{"model": "self-supervised image encoder", "dataset": "flat shapes of many kinds, plain or patterned, on busy backdrops", "train_examples": 195000, "image_size": 32, "crop_scale_min": 0.3, "horizontal_flip": true, "translate": 0.12, "color_jitter": 0.4, "method": "barlow_twins", "arch": "vit", "norm": "layernorm", "norm_position": "pre", "hidden_act": "gelu", "head_dim": 32, "fused_qkv": true, "bias": "all", "qk_norm": false, "layer_scale_init": 0.1, "parallel_block": false, "moe": "top_k", "num_experts": 8, "moe_every": 1, "expert_mlp_ratio": 0.5, "experts_per_token": 2, "shared_expert": false, "patch_size": [4, 4], "conv_stem": true, "layers": 12, "width": 192, "positions": "learned", "pooling": "mean", "projector_hidden": 512, "projector_out": 1024, "projector_hidden_layers": 1, "residual_init": "scaled_by_depth", "optimizer": "muon", "muon_scale": "original", "learning_rate": 0.012, "momentum": 0.95, "nesterov": true, "orthogonalizer": "newton_schulz_5", "adamw_lr_other_params": 0.0009, "adaptive_grad_clip": 0.02, "max_steps": 7300, "batch_size": 128, "epochs": 4.8, "lr_schedule": "cosine", "final_lr_fraction": 0.1, "warmup_steps": 140, "weight_decay": 0.02, "adamw_weight_decay_other_params": 0.05}
Rows from block 7, named by matrix and row number. Rows with one number belong to one attention dimension. Each number is 500 + 40 x the weight over its row's rms, rounded and kept within 0 to 999. All counts start at 0. Numbers have three digits each. After the name is the row's rms in percent of the matrix's.
# q: attention query, key and value (stacked) (model.blocks.7.attn.qkv.weight, 576x192, the q third), inputs 96-191
# k: attention query, key and value (stacked) (model.blocks.7.attn.qkv.weight, 576x192, the k third), inputs 96-191
q.26 106:537479504474510461589533536513482553481513496424442546501533466456512551506489469489472437513561529517521499479524497535565484477422445536424455565463534512548472562535492537528471518575527485498532539495451459513517452584544482469499476545417538531463511484588496561458489535486455468510
q.27 095:466505521540577528557491555515509464487486523461505568441437529515466476461448496499526538580406489524546432471503450491516553494490530450573528489449525484454535511531481515494537478493481545510501433548469520468536512506543430468416501501467538529461555541529514571519422546463494486486
q.28 112:494516486482448429491417508468569564491508555560568534519509562533466459504504513511455466463572484501500537472519560553504508464464542462482494492535492565473495522484537518481537479483464529438482541458485481483529419479607478497522491506401517499500516496557457475488596424478499536541
q.29 112:442478504512562565527497457489501458486497426590553457465506471505507458541531449511560501455571489518440475537533539495515497491454504538524534480502458467556564488499501551532512514480531493432510483578530360479526520492483459489426494581459447501497536504526446533566414473450426487550
q.30 112:523479520486554465491493431492541569486461457531461553549532444534534495483528467455481429422425541521520491499469515506580480492431482553460496473543430484465501502520565450495599526403474449450510477471486584457579546470486436444550536486502472501537487504602523458447543484477506537479
q.31 109:491524510518469484501422556469442544508497504470552610513495502500477514452457529471512502500500473534394508431585516490432480487576467513463502506480461476519555460475541497537478481542484452464509447497537521534604512457508434537509496495513582573464542458497503492477446511492446497477
q.32 085:553433563494560543528566478517522432551493504521413429491507521508568549486460515424510495443490527500575523460492484494519540449459480517558490530555518469440538448476442501525494535481486509489491480560486493501438499532503506556544511483434522485444469490505448520586477532493480549505
q.33 097:477412431489497487497446526554434527540493519458522449515507470524529490467462456501558452496476435490491457480523383571470509441531514475505485494503512538505495416512520493494575531515521539502490498425537553533496480510517422498493483460495520510517443531501538454525501478465484500474
q.34 095:519555566583466394551412517531487527425527487405382577463531513520514502520550544503470494435490511455547488527552578496499506432492536478529477507418516561511504549522473499461450490498507477535534547479501487455473499484456491534475489503562487501444484555472535431549596452532517450552
q.35 090:507531503535501496557493515519530488476464526494473487508561525508549529554540454493442543541478524500485502467478440557581491498516432508592519413472483543466523556470482646469485536546426524477512538531499517442407554450617528470508486525498519536449501470441463552463516490546484496439
q.36 083:534478500526482471540530484463446492536472532491509510435391491565438567535522543523498468531441514463489552526435517470521485559454521542461505487520433528508477461475543548498626537575447500479522459491508467559518501459525549497480584454486421463508482465501446508470483499527465510436
q.37 098:456611481515529500558519490540502554477447533501547491541484476511549497470510508515598484485504508522534427433453484466516544481537478517451489461440544498512558553496482500564535529510535500541434510572506573469472527509476540515541448449517465558533494436491541414466517503536546482487
q.38 118:532603545526546573512506497463516563513457542478480540509520478483507469503472412558557520558462461518465482453486457543539528526506447494457555499550453439488513495556433453547569484483492457434497506509500505527505502545484491484468463465454491476477465509540555419567474514476521547478
q.39 093:496439494462578451512380470500471582456563479521500470546450462529534489507567442493512518492479511492464483635570460541503459472496526436461481479445468488467520537394490490479462507505491563492489530522579634490497508516490501471556463515482562553518519496524604475490522492534538457501
q.40 096:491445434499507507461430460480473483514463495430546455563506477466393537488484507519557436520535570495558483453544456463574523530530494478549489431467452535488459532476542520447467458502473508524454496508495451520521507459494415552496554527480506520515518469489478574562422529473525553422
q.41 097:452499476525488502465469496553474588453562463488506498459473562471527497548536473486484531470478497478513486510514446430509456462504487495587498481462472427577496441542537413499503535485515544491536486525565586547445501539491539512490476541516472559473483498489530458504521521544484509491
q.42 105:502492424451497572504510529540461521478553428534540461493419460570538553533480511485502576549458536479529509574503488488474482446580524504444422499464529407499522497490520507544507502512460577536443500479465536515468496483558524495511466536536423562502483492416522567493535498470455500455
q.43 097:564491510514529493454546537474452436480558464526550441508473495554493512485452515420534556376454578530564522479470527423487510488524482487548492510539542514532537551539466459576440508518486402518575442590509527515537581508539539532535474512511511544530563558482506564567515516498518488455
q.44 095:487564567481531504500529474488462529489528545508559520528421479463492480473485494491543524458479484475402471502461480514448485592546513564472468435472494448578543531471524501493504520520594558537535486417483534522516502466418503478480425535562461534520513508489564428419553572474455541465
q.45 093:483430403535460466457485496499485480492531524556512524489545469583497503479505576544528501483458485517532514402574410503546435454522503509519476538468528513467447503543541524511422536504521541531425494466499480509442500500553456569504497527479474492460466480474442445494538513513557521484
q.46 100:554522490533456509511503562500458538466442478464451520509510457467441580483424534514572548469436417562495458502491508547458473437486503491513514531502520507494472538561431452528499522543468462495512554496537548563450537464487571486471456460591457549459429524472531507485484535481552412451
q.47 097:503503511591475470478451454433458565544497429502489507551484472422549506474489604510503476536481520464518483524490460529487481508514582451517566541453490471529486474479520553455465373539524476517415550552512488520450372526460554534491572469530548496528544448513508523470466444567467499518
q.48 109:516457545540574445510515408470469597490529483475498558424472482534494528483465494561542533547487515534522456520537495511530512474430487478469462481478535457487569547542461511530417529523521522532556515525458521528452532510547597519468468514449491474467480542508487467571489537384516485478
q.49 100:533550544582552556521576445416428550518489503473478411573461577461522494481497550520533523421484526452519515487527538555493480539501449491523507519509545500504497537508559507426491473482498518438473510549578509550454483502495505575438535507478479509500483499506516500558460437557562615513
q.50 102:504474517466470596475567584508548511516477536524537581488517480528495501481455515559454478507495481498499570502560447458507478476453509420518506523475562526460387421517563521531550563452431510458448472502467468480505485563526488480511518543500524457453468468479480479501494493502585538485
q.51 106:544524543500493476529510468513514484487548473449529456492516490500507493535483449431534504476503572480522522541495538526532566501575431545527464503450505383514554506441455400523460483512458545459513485568483576535455548481450598475509531498490500602461546530467495557553490520434534477437
q.52 117:459535485456556494467461457500542501512497519554456511523558441436450457452538540463540444482560437451498448497552480437600543508490517479449439487446480580487493481495497538495516501492569548502534543493496459505511466469496499533480495490407503488557470469497488493518492498568516544523
q.53 105:459477540519487433523541456527542463561512489541440487478469491613519476489472518498456448544546530514577510463505588458465539463493553509420506477501508512502478541554541532548507463545537557545396533454483475454515503440516551506474451487458499449456488444478462486439561483507511479514
q.54 097:575525471466494529518523474528433499525508504495485529481442485517500582450468479553539504534430493484476483509462504441528518519563549462515502427551524469509464552517476518508486519573533497474512433571404435523496488479534468446545526462527481523509414524458495494430508541481467512536
q.55 092:543447507524471533435513526466466464452489497498470495521533481459519488507509473487522463493490489492472519492522501474453453442512502408505530553507468503482482552493515521479443491531514447546502439522525519518530506534525535505549568464459604448474532514480414508444473459521474464482
q.56 092:565545461393527491465449494545485473461506491486462522464506477502458491442432512567457516557467516445520474481496477433529481491521542434525486538528561518476434445496465426483554574519540517501502431526522469481494495515493498505512600544520474513544485549534479489509511537510412467502
q.57 100:445525524501508550478495511520484485513541501495577458503467503474560469556523430530451493488559495576489487494492445472503557577510457615546461479468455414573556439493535466413566509451453544562565481481498517474539485508416525462447514487453468476530593523477496491509434495471466590473
q.58 091:493478480480472479569399510543456512517554556537523538497500518485530517516520544456444507445508471434458461542471501490520430520489485534583511502495567533453517460453420485461499529513446471451542521501568533457500456521501493501554439475518497563516525570522524477527567439544526466584
q.59 098:491474541460445524510509405501436503491559484498486502550479518478494471589562365518407521563517515464484518501522484511476455499472471490519591579541536525487520430454487567461501545493490499555500474459486472563482491546588446555482477497510488481580527502529485510546491473479454488540
q.60 095:548542563490523480495417538487490495427536493477420575550406478474498543503617463554531499496437523495437498502499547552534507484489433464509587543478463520475468524499511550504509544527507507504534552482496480507498484529547510522475473554469484467532476526471563442550567519518527468438
q.61 087:518552463382464533458525518540521476484404509494507498492478479422469528517520494556472462523536522523440489516473559503528448505509502528449500485498507545514441535416491561572579590437512466492478464465494494516604464545507450515562512515532468457544457512531503474458485475482528521485
q.62 100:498517531564560437475500517533507475515521520420495434515464493496589470544511511502517510429426532405510478508537538573498567455457483467458442505485499469507577494475555494499470552511541541516531413470532493478511530477517455495455583482427438488493482472511525488430543493509437526457
q.63 096:555568530449522584516602540463527542447471482463454497499521573543497503491540500556542550445534476534516507462530529526480566506517433502440530538501476491553478605519480501474451497464529576464475506496435458513459571534473506506457478490528507482495477488493476484530484543477551548480
q.64 105:468488461583517505438461518511539557479475467481464497414427526491479488420504562491512508504496501512541450545558513456524467567547544521559539469510526482526486490508483566570550453490543522489552504457463580506487506463523545421466454441450440483517577467516486435528544494516449522533
q.65 092:523498513494475503560507478492546501440453554489465484487469523486522548521534523524544501511475494488555507523477512536545449567507442514561475468589528489520462414544493509509598488535442514470488477556545571551491431539517464503539501531458510506514555502512470391514422531558459535473
q.66 101:487482493533431561557524460565509483466468532518417451561507543441496528553457569494547525516570476444546500508515529508459437527486546450466488481526557466555489487441513523477469530497446514478466462462525489504545593504440464536574465464428455571484597541457447565532405441523558518465
q.67 104:576447435551529523474492500485444498502506507563519460534500549464467440556472448542562538490465539503563524492483507481453557517459505477476449441415486544503487441570534477540523484455452514458523547555483418509465529449503545535503478454546514480500478538458511590480400548553494490476
q.68 103:549518517545499458526471520507485499523550574447507491489467508448484489483448489501445525420514483593428499538505484462471469483530489532569546521514547523546502547556442580493542512504460396584490469528499417464479452498511448492513497520512514501464508549542510481491453419530441542489
q.69 110:497487515568554522500546456512475530506420556467495467529477482534514516499493523574551562539507394449479477455485455406467463505495502450509488533451500549493483588465461486497502452483473513486494533446591481572511398567451510495497497501527459546526519508551455576440483462476537511518
q.70 106:446517456535549504514548540502464528495600512603466557459462536585515513499455519462513517492581507587485561506519535512438466524480470501559480476449460575547475451549494462518517491508532461522577508507501459495484427516552478586474442459499507515397462446442492490500481497554477569504
q.71 107:494489462525517473459554489435517497607523550494571523485536551477556431602513546465510511478527502558469483447436446468484499522479472512571498440498528515456449512506435479530575495510588478496471547537533517508491433437557459533513479490455493472502456451487526417513526482489542465492
q.72 103:499509457534489510463541495553473520529562594427556436553468536456458502501441510494481511530455561467480518510490522543475473475547518413517546475518604488510430455481457581478498519507524480440597450534483524511480565562479525543576529457458500494534548501481473550458443509497590493496
q.73 101:529479502563486435502454497450536516551436526495510520526516448539470402508589471511438524488482445506501504445467470505454483489513430485496454470512481450444481549500540469556509509538448615518433454502470477446573529486558525440477509493548555455536470497487458483434531476580561503528
q.74 093:533537519441555498490529511484522477495517563514476501533445480499489410506556486517491451454522456512454409444544454388498525547504529553507539470429487477527516489508475452512537478456517484462508441450460497440500430496441511547471519521504511465491499479471535498490371508600491470498
q.75 106:433467559479509467454532549517430476453589478546416550524529570542505496512505557419456491458574516464528526499538474523461476473412439522515496519438474555479511434511465501543540558551562490484435469503461454421516540507533527545512532473464459557454478502511501526496467471534531492479
q.76 105:576477562516516463499464442421471523465508500551451520448507488496471533509451491532461535535536556530555491515475524481533477522430553495485456520545559492588619484504496496527473496505445551538466474508456551499445493509542509489540476495474540481424512474510529516465471454505433521426
q.77 087:501501545531505468511523457446492451573465479558496573504419560521516442478518455472552485474506572514567511499427474496474516479464500528449411441473447430535472485514520536548537521504464461514463461542520533457577492527458518480470516544435498495546445506431445577496510537466562565410
q.78 101:551584507491496482477457519458516482502546535496547523411482479552498524489495479479477461444541527522537506529541567461517438524474462485492485467514580490565468537564511506484464519528528482474491470569389508451432474490477505553537539477499580452538491436496447484490535508464508577437
q.79 103:476498496571521528526466540461470573524449448531539442442511490494505550510464526517492429499589509523532536427497564550544561500476531448439481506468410566453504485516481460488536536477445410551579551519503508418497440466458492440460538593515522480475503515490535502508455470539458488532
q.80 106:536588575441500544476459442457517459530485447434501446453500569513439489460522461490502500500519521537445392543487571480548504417519479526530544439553572521552527532536492520538461525512474539522488507514469475454473553518434614453502506472564444532531465540558481460497507520530550494477
q.81 099:491435478434523569439509579578515565548512536438526471479445500488463504501479466490435568495434527503454462464504508537449435450499549535578530489543539476559474499481501496510487455448463399483541464457484569460518504495461491547593514499446472499496544505437494472526549565448523514479
q.82 102:514470465598450420474563509460462536484492456482464544505429498486497533554469512605553564520532407482488463544551476498533516519458501529582470485507492513484522482562551468477580503542480484457526548508513522445494473432536477538472476523585515435536533504490534444520481451516461472484
q.83 104:552488556541475490496434491484511500555500496534525508464427492456499533538471473499505516470581505470579564487508593546477539550511480437531522522484441429506518555476452512496457597497513515475458561481545404438522500525516492493518523472481574539557520487480464571506514473507499453541
q.84 104:490514507518610579550427507563529470534492506546491508498505550507494459548460447497521477461506477482561504443492451470502498431514525497452435529469514442557556505480457536486530461511513486517541522506489485500500514466447563513471515374578489470557454543497589559538503537408481464483
q.85 097:541473502517557489559485520510494501484522466480497504519456487473495492462431511495473491467557502439460476525610527451513462534554419539441504557556518480481458607524457523450455511487504513490516522524534564515462513547519496517576518489486508461421439509443471524490497512591514518545
q.86 099:537562473431492544484482500499470506574551479483535487482470423442467509459473531491528586505447442478522502523537468491513490445448511547495515482539490481448439498528534554432454513512493489530501496580461509529593518494477473487481479481484573506516468467515537449529519516504470479522
q.87 088:652400456503539508591467401511552431515501475494478525530484484482539545530498490504512467500508537445481474548412514514479476485536518563498454452431521463504596562452536544502485560451558551445504496506577472461489528509451485479476452474454469478460498531494509536486489455476561512461
q.88 096:459519575551529486479537481429439574502471494520500532440506546489477510545435505443506482416509532513447553542547488469530506466494568489462523530473458505512407559574503526514541563452520518555502496473466518500462526472530533493535498515494493462510489498525423548402483441476510558528
q.89 104:574533487467546541551520491543552479451487493471455507489455479570538520473456461535482483472468483509461510495444533503524489474571502524484519560486447480464504481447586467516538571522488509479493439445522482464437517553581444504463550477516501544493488464558535505496544525497501537540
q.90 096:491512510450441420521467508564435531539600502499503466558544527506543565446492555467518548550465463502423459528494485597534498485543468520516498522488533510491467492461469546500452554493535542496498519570505408510531502451375443481529500507471474565511499443567500433487508443505503512517
q.91 113:479527496561522450504478516538491393499512520549472559529422511498525465538451474520450442529508457469565521496536522458466503545487479516510469468405425538467559514482582530521519475457534523498561553482595452496584488497526474520457475515555501490533528458513470481486584493464511523472
k.26 101:466518514500522498455554465571493482596468624436563526490437499517466564486474475536484483540469524583467501545436520493485516436460441468473498506500456481510471538488464504391409518505472547560496466560503538578495585414495497494506498507498508503508485566524541442497468574502531541490
k.27 094:566460514468515565507510522515498484420505501561489515476473522601475478551518425477497481498514516549543502436540490448536590392492497537447543511574496510453471518537475452515505542546497518516530472554548423508502478467514538479496495518503551574582527488504498493486510433489499463494
k.28 113:477479524522399488495439500478478457586407540580532423494465541547459491545517545470494462486497509516415539539494528451465509506453533416551489535483433496533544486515447508539457447524452557527421522466456493540529521534458503449361462492511538536541547489437485424504473487511543504518
k.29 101:515499479564530506456547475496562465470512469472570539478477533490508467477553497436474468515558435464493477480483547505508515534471489503528578527508514530546556561430441538476452527532520455508513518407538477449447504481568485523454434513462493623521506510463516539496517551557452458578
k.30 110:506444599462470447460413467490558521482521455492510522496494534496554542605511551501505481484510509400469477539454442445449418516477507447494493467521498508536479542538536549550515520433496486568493499514573489521496494532436501426531475550502477492524511446423487514541514456465495495504
k.31 106:536530472549471475438481478574523456396629492502589545537482447491483482506498447511493533536514535542455521452543518522470482468535505562474495573519487563517516491488489493502505484508539418591489478481496513450462484445491528503489573535502507462433521508509455450482486466440407479525
k.32 089:485519448619488493397515484545456480533530489563590509521452455466506559504501515536607535533495480490447452452532413485500544513453491530441509527520499537474522537443543563393443538489551504476506469466555439514453485466507580459532484434532479426444456496484453544454463529491523476524
k.33 092:548555516556478458481429507436567484542532468471500480487503573461544461553460516537593461526508534482557524490490556493542494500447523487479487457510518484488531550481487510413575451551543456485530415521485457493518530502428572461456398478502514450507513572606519467529485495485565485546
k.34 090:556509532434515522525486489461505435465432459453454516540537524515581544516451549491496556482491549530515551521528412508480462485594509453506500506481510478507515528506484510439499501478519526476549448521510536509483506519525455490507575563562450520495484554465525497478490499521476461462
k.35 100:553499480509478545473522577556453510490539531466502545476462492560485525488453505453525513534525422487501506516575492449492512476491536467485501433518452495544417502544437507433447509488491482462543548456452477491584516519532462448553491516515460490448529430478460493423512568460463499460
k.36 085:556553543413503533493488482482553487474492565503447535540572487538534493436497509550497580521442476428511514499549506538499467338456490487480507514563510458477481481489538452512492439486470501525528473548516521526443473477514539476500484538495528492552538492508534441560522508493533458502
k.37 102:492482553507500564447534554468446471541453511446470583505501502480521548504489487455471514489546511558418527439500483475539505379541483519474457556519437423418493551549509535495596551570569513502571510512556450501469547491517539542522526471467437536508481498511467520462468530532526495471
k.38 108:460467517552478505458535582538508584581467510477540445503483552504557442464481492473502466545533461496516491521475541477538553492491448490496537525438566509540448478483565460534553495504553566532509526503524531570574523480387448465487452449470500492537455487555494539447526529440453474540
k.39 098:459498460495504499602523523523539447462538534460470501482556498501471571534467498508501452524505553496497517459493521491525465542494522521450533561469476541540490449499430405465573530462548485502575455505534482461525475547409441501457590534609485515501498515471500497560454487459479485463
k.40 106:565553592481512514510531515448489456476446438494537517469506486528542440487499501442492517514511478549468530529532460438513466465500511449448501480518497512520479413454457466489500464557544515494479498532487564508499515451489535517502467522519549426437523488541592503504476459503509504514
k.41 094:522456496552522437503507522504509472546531484452458469506512578492476520514409537525460529495451544555562459498487532595484541420523529503559503503500487432497431491488486505524593503484447530502494483574433445519556475463515462524452595509504544515490451490561521503531503464513445438495
k.42 110:473524520543520478486498524493477468503533502510455500597532515580494507536491517497443452550502487476627440391520575550437507501437521512470471459527449421502426478440450520445554490504501441409512476553431417502571428552532506522515538488491521535535549457553565546517488492482494426507
k.43 091:475532532561557495500561517584463514533467468490514577421515526454467528551494518496402514541539495481466482473543467547464508483522535477485528505532502508408489514505559540565504534425555485478486552473569466456486489476440538459536543488485520490443538521511427503492469511530376507504
k.44 087:533489516437512478563477533493544549573459539453503569497500578541509424506430501473449430510458502469494479459489542540469443463525529516529458480497538544489459490558489483538504525527505494473482497450404469482581473533546536519491527511477510527554498505541502441526477467504500425544
k.45 088:544428505480492484513439520503433446502553478521448490459520506432481458529495553554495594523568475521443478498582529439478542488488502456462461467521536453499498523518450538511568445560450531456478492504462467475448487419513510473408486443414546493511541537566528503489545420472553471505
k.46 090:504452495535524570422459496457480419498493482527495434479422600525573488495512545513449510527473474498571547513496551545502475513484458489580534553549482426490502493467447455417499425528519530530488473512561494552515474487473478517545447495504507499557506453508486468416475497535500547450
k.47 098:516453514495525442446490518516471509426493510516516447456494512488488526515512555518501503471439449609466502591535414532494474458470505544475485566440442483544498485428580536478463470482497542575499552537542589488552487457527543498411554528594462459500456504494579527539563456473510504454
k.48 114:457454485476466509514492485527506415518468481566618418532516494498579463520462474461521474522528582521506503513548481538500567518522563534494535529519506536529456466472549545433511473483571447461550496524570489586497512460442466478505444466480481434551448440532520558465515512474459444430
k.49 106:559514540535502496472517522518511526495432470495517431488462490443505539536457426495493444553461479549489492480464456562457468504467519594473471463558478486532483461459616501522545474482488543517459540589486543561542511513484518482507509483536488561513396499496535522561550519471495476422
k.50 095:510578485483536522538487508517469473540501504441542503451473484529483524521464633442614464448482490520524472516533508525521544469454462485477455512478498587495545620459415480521460508517442478472535496508542416534472477515475491446459526500451508520482500471512456478453526528536454544563
k.51 105:479495445486468459500556504469487416446420484545515471533479481548519507472494494562437524462537505540492527545483553533550540538449490503473545566520489500531396450485481531534555638497536507443510502497483514534508509519497482587584493511540532434478530463527492528434488438487452525510
k.52 104:495498466465537538525526438466467470547513493476477506591497393445542448466439409476540552530499525494461587440476509416510430511521506549530494496474556499559563492544461445515444492509530474429504467562510475504476522488495484547485506545514504539538485523389555507522484505518485484522
k.53 103:499545532479464556516408485527503502498510504480464489516564517594560467508493514502434534550503520582470492454550476568522553484499524501502480476460508532491476510480487555416454474481424580518566499475563477468484495486542537455432466553495472536508505484460580498499457517404464455504
k.54 098:543496589520556519491491557484543510514453513462477531456535487588542562485503530529586490385506460472538518530532528510499502429497530542507467534533477544537568494480452555431474465376507423448448458536568545501446517479537491535529526435498522406453485446551510506550501456514465462461
k.55 108:530455462595480562409427527453498468437559520525520477490450477474492556529569444494540598533536434491468515498567518493494444540490513518530527503490565514489549452504500483525518472486498458492464566505490488470495530421467455459520467440537462422479452477498481468465534460544483535543
k.56 097:561562499499523414510575539581508512555484449562436449477585512480467508422490497479497495461598481509475488512453481497507543575505497441439501498536462467490584474530479503421502515530469520501446502483477550478477484558558529571467510555559612542433563483504520470515429454514498447547
k.57 101:510442501479489502562600501461511570534442533481511513494457508515459443466483471490483481528460547494493448468460484547527524393522505503525481394521494443543439482520522479537512572484500490540515510535448446573544527499534498529518481478502487513486431486557459523506499512566574552456
k.58 090:508463474492552516543557496473489507545475519464449615468525510412511517480475635505528523451545570412492513518456484480493407488567494464500458481427552562469490536526448444544453492461457502458495528482517546493503501566495407491558551518568485470494461493511520429531492464509500509451
k.59 099:522452468569485514475453498474570527493511524563526466622504433473498461530502459489514421593508519422550507474499515547500492549400492548526491431552557472507479592530545438511529473531521461428511529536476546536517472532431508524568462460529506524539484536555531560532524540495511448453
k.60 095:493511463512511536493501578529494501431510494481483533573540501469522459448412524527466509568472548456508494469564498461548505449503511494513535527486519451538516554526531377512538502496497529489542450527485549483547533499470459426514569543549440575521507443511460475477558542505476497438
k.61 098:463506454514506535537495511460464565519575477477457559552531452507513477479532463467481457485560591543512485528496526479492512516529521521536471515537534543480533532499519463564503532540437538519530475484544531472540498543495535469519530513463434572527485507486413547568504535549448466474
k.62 094:513585474557479503448539507510530532480465485510475511449510548436498537516530404496506521551436533551432477453531419499531421530527506525506507498561493519522591524536487510496552484477485417481509473487432454485466538528509544435490515447549483474479534502431418467585510463563567520430
k.63 097:454533525476462543502491508520466468485470492513535528564453435578533539560498431538513453500474458533489520506474510457510564501497509489479462511534476489476502519468530515503503481535589527462535415469497463460479522456488434447615511484438569563496499513550459517449576511520514527483
k.64 102:498483595516469544527556481517552502483490541473477524503491465505537563516467486481456488467503542513457518561482469577474488444503580526500466536504436485444543495456539486539538481506572496497462535489570534525520511508473456471523491422427451509538484422545454482480508500452479500489
k.65 093:532499545481470535524540448649507525478539489488498543485476553494454509538477530464515488484549558429509502462543561559534509478442552534485471524554474511497493499492535497449532484453526485527450527538437535467549503432448499570496512484446420524506497488520529490463504496425409462470
k.66 106:436511465551634477460471567544485479381420523476463515476438547521495486474549492541513558475504521519493470479527481531454414601607522503486523521517531476539534460557497485511479562477494495525485514492523499514485507538391537466548489495487502584515488530471601502483485484463479539443
k.67 111:508507497506530552509484454474571473436457462456557504524464508490533491463447500474433494524450421544472493527484482493501565513535561449486502467469444569468488551502572549550439573515515492543467502540506505414479429449540522605444580489482528503556444513469452515524549497458550471470
k.68 109:468490438475512520474515496542544487482481521498451485543523539557516490535516543512479487497569482502478537483459470472549496390418468482506566451500439501535518570517546437463472450526494476517518539491492544506425549496490513563553486500497474423506520441574470435494461564510452505418
k.69 109:479507458440576474474504483562447513520500504518489541431464470523552481498424453455523524556506481520481497448500475505503448543483481528539536516536478456504525503538476493490486480474450550547500500536534528561524533499483491467491479459581513537484441523469545551462441479472501568466
k.70 105:539517470480601494471527475465483464498536494438535477477527548476552492515492474520489529505494485532509515473491482508448496494550494506529556456471513547535475433535554486495514462425483536498460460482497463509475557566422453520512489431509505481454462458497511534507443478566577463543
k.71 110:508480457482474471509469495533435530525520499521512467508503541551485492391513465499506461548467500518535404518429447563539455503459472493481507422554535545483503552544464508425520442451464409475454554498430520559469502537506543504591452508513489513531535487538568553498519534480516436436
k.72 096:462510416572558516533537456508504500458463538574519529545573460477525509533506512496489517546549553438424492474548452454463477515462543540473497485546460553405523473487492496526447489554444471472524502544567452527486444528506582450529518486518461553471463479600526530465489562537525440450
k.73 100:517501525471504461510476478487472552477556496612539524484487488528516573497546530436429522531435471514555494441527513516529420500492517512467524471522406487556472479510407393497497458449444502504518501534471502537497536489502543438479418512472482556551463591538587514468469563493443516509
k.74 094:471509508533510503555554488411476587502492525507486544552518513533465478541530572489526496505450517425476611405475501517438521462494480485544534539545478520474505516538523508550505525542427534507535553478460511485501451494499481486485502483527444484487474568371501513501486441511450385514
k.75 101:506519461500498480537555412482529449485526459575479440563513575488539547534454532543469425496522500523488511433482405503560540538534506484514514510500441511458498466465547508460454462490448531510517494544597449489465557497492508446508515569549507561428520532445472465459514539514474521510
k.76 096:489463549480470428505555478501462484487446501515509517470486470516573567582513506468509502396508447470496508438414477493534543504478524482509453490534519510503523528467578482524527564448570512508558455531476525396497550552483482485505495495513463504501590515515505401527510533459471504574
k.77 101:528472534484480586522453465491595527521500472487470582563497509540419528466509484449507491536476460537503513554463456470596485559492558509524521477547469448507479533524433525448443558453510483546482523511472489463535488547535515510501363514493479541431453507437468494473495444476477461488
k.78 107:496456484445441464551498518515482488464490521461492574570525496531523567477476508531523512498547489435441466411570443515461495528504556556496440502508502479556444460541528514517555480548558513494485440509431483522526541606471482462582533509562473518431500542459505511537469460499494421534
k.79 103:515574550474568498500568518480469465535486503482469463446432460483516514515551456533534465521442436479433510481475519486551542427493444517440548443498534484438491523463526521426582462477623517515530534437512528527481516451461476514467514553470447517538506507545567449489554480451556526485
k.80 106:477425439511506518544427519489433537513493518507544479599498473572523499461500567476496456460602507488474448503516516486443476546517528497536481530440470482527452560507473503451472520505562445483477461467482436500468437539588516486538571573521487489510535560458494555547543554445476448529
k.81 100:446514398591499506454447526583516499439553441515553515494518526410521547480504529485461479520562583500443454571534507475490462452497496505523549491482526521475538522531519511580483548540460426545471472529495475468467501510493542542545425477427523435476513508520491464481426505551490502478
k.82 104:499449460463483512490562481499552545477507443468497483463439522519599482517462481554517522542446431444482522435521485563469528504492570417514520461511418512547539485488578551568568497552514547510540542553470518522472535501560463511436548544619426474516561467504491497446486483529426465486
k.83 116:475507520546427498497494498403518523565509496478449544448516487536486493540513508537484509547451478483531499499484459501577539500550483556513563401438497492414487447519445452522525545461524523460523507470523553522592524545467445516546519513527495561486567471541547528462476518468507447485
k.84 098:516509478506481499501449486440510475518458542586541589555503489415557478475463430486543477486522525532503491524520498486490516487461560476523401511480529509466498530452530547667506511466527485464487498477557502453543499504503515450504453459434412463505501507490469575482532526584576474465
k.85 099:487495554512482474439529513432504478490521533495464507503481449542469520508472475577545541566474517465489453432515492500397558539478479490519487578568534486537486469512504461516509469509524558523530539443476517548454522504443540436551560477538489479500449475484487466501552476486525525571
k.86 098:506436482493397457509421455520480495485459509502497523481550441503428503532467499444415396449490414480464552556515543489509496452554511581556415529500505555495466530490507507490507471483513483549519515492450560534518494449527576504497477555514512401493512486434466486519475543511490569503
k.87 092:594560542471574505533531371486547475486489499438422480531477465562530498487467487593485520491513426587530465562508468504482468578519495419491512469490623487511518492536521476535511519504545532522527497513510460435499491489474524471532488467420501555444441440520496444502609533517472498515
k.88 096:470422566503560494445478563547513521480508522530506508474508498566512494489526456522506428452392481505409441466470492448554527530526491557471536519547443429486524508445495516403466473456565469535458499446526501523457538497468457514503490503540561523450538539543483468502512461497483451475
k.89 107:599527496506449479473448410498529429560555557476527482453565511496549482510511545527542525500539535513483498551438517513522439522492522451420476496447437508449462501518497451484541496423505472518471474476457472473551454504562501492493535505506483582523507511498464465465468494526505551539
k.90 099:521530481440417505510453448557530431491497489451440481473484543466514508463447501510519480482560459557480505523480529542440505499494472568503546486447475549538533477497459566397520507491525495524502444553556523560445531415494513532555598545478566478540479454603447492498445529558513551521
k.91 109:564558443476573570480446399477525462520511484534425485460479500514477493472481472497517472472422501485511416539505562558500485514531516492523493572510462533511617460554476475531513535433481497473478519477546465503510495575502523459482465492522454496517389518519484536437595502542526477547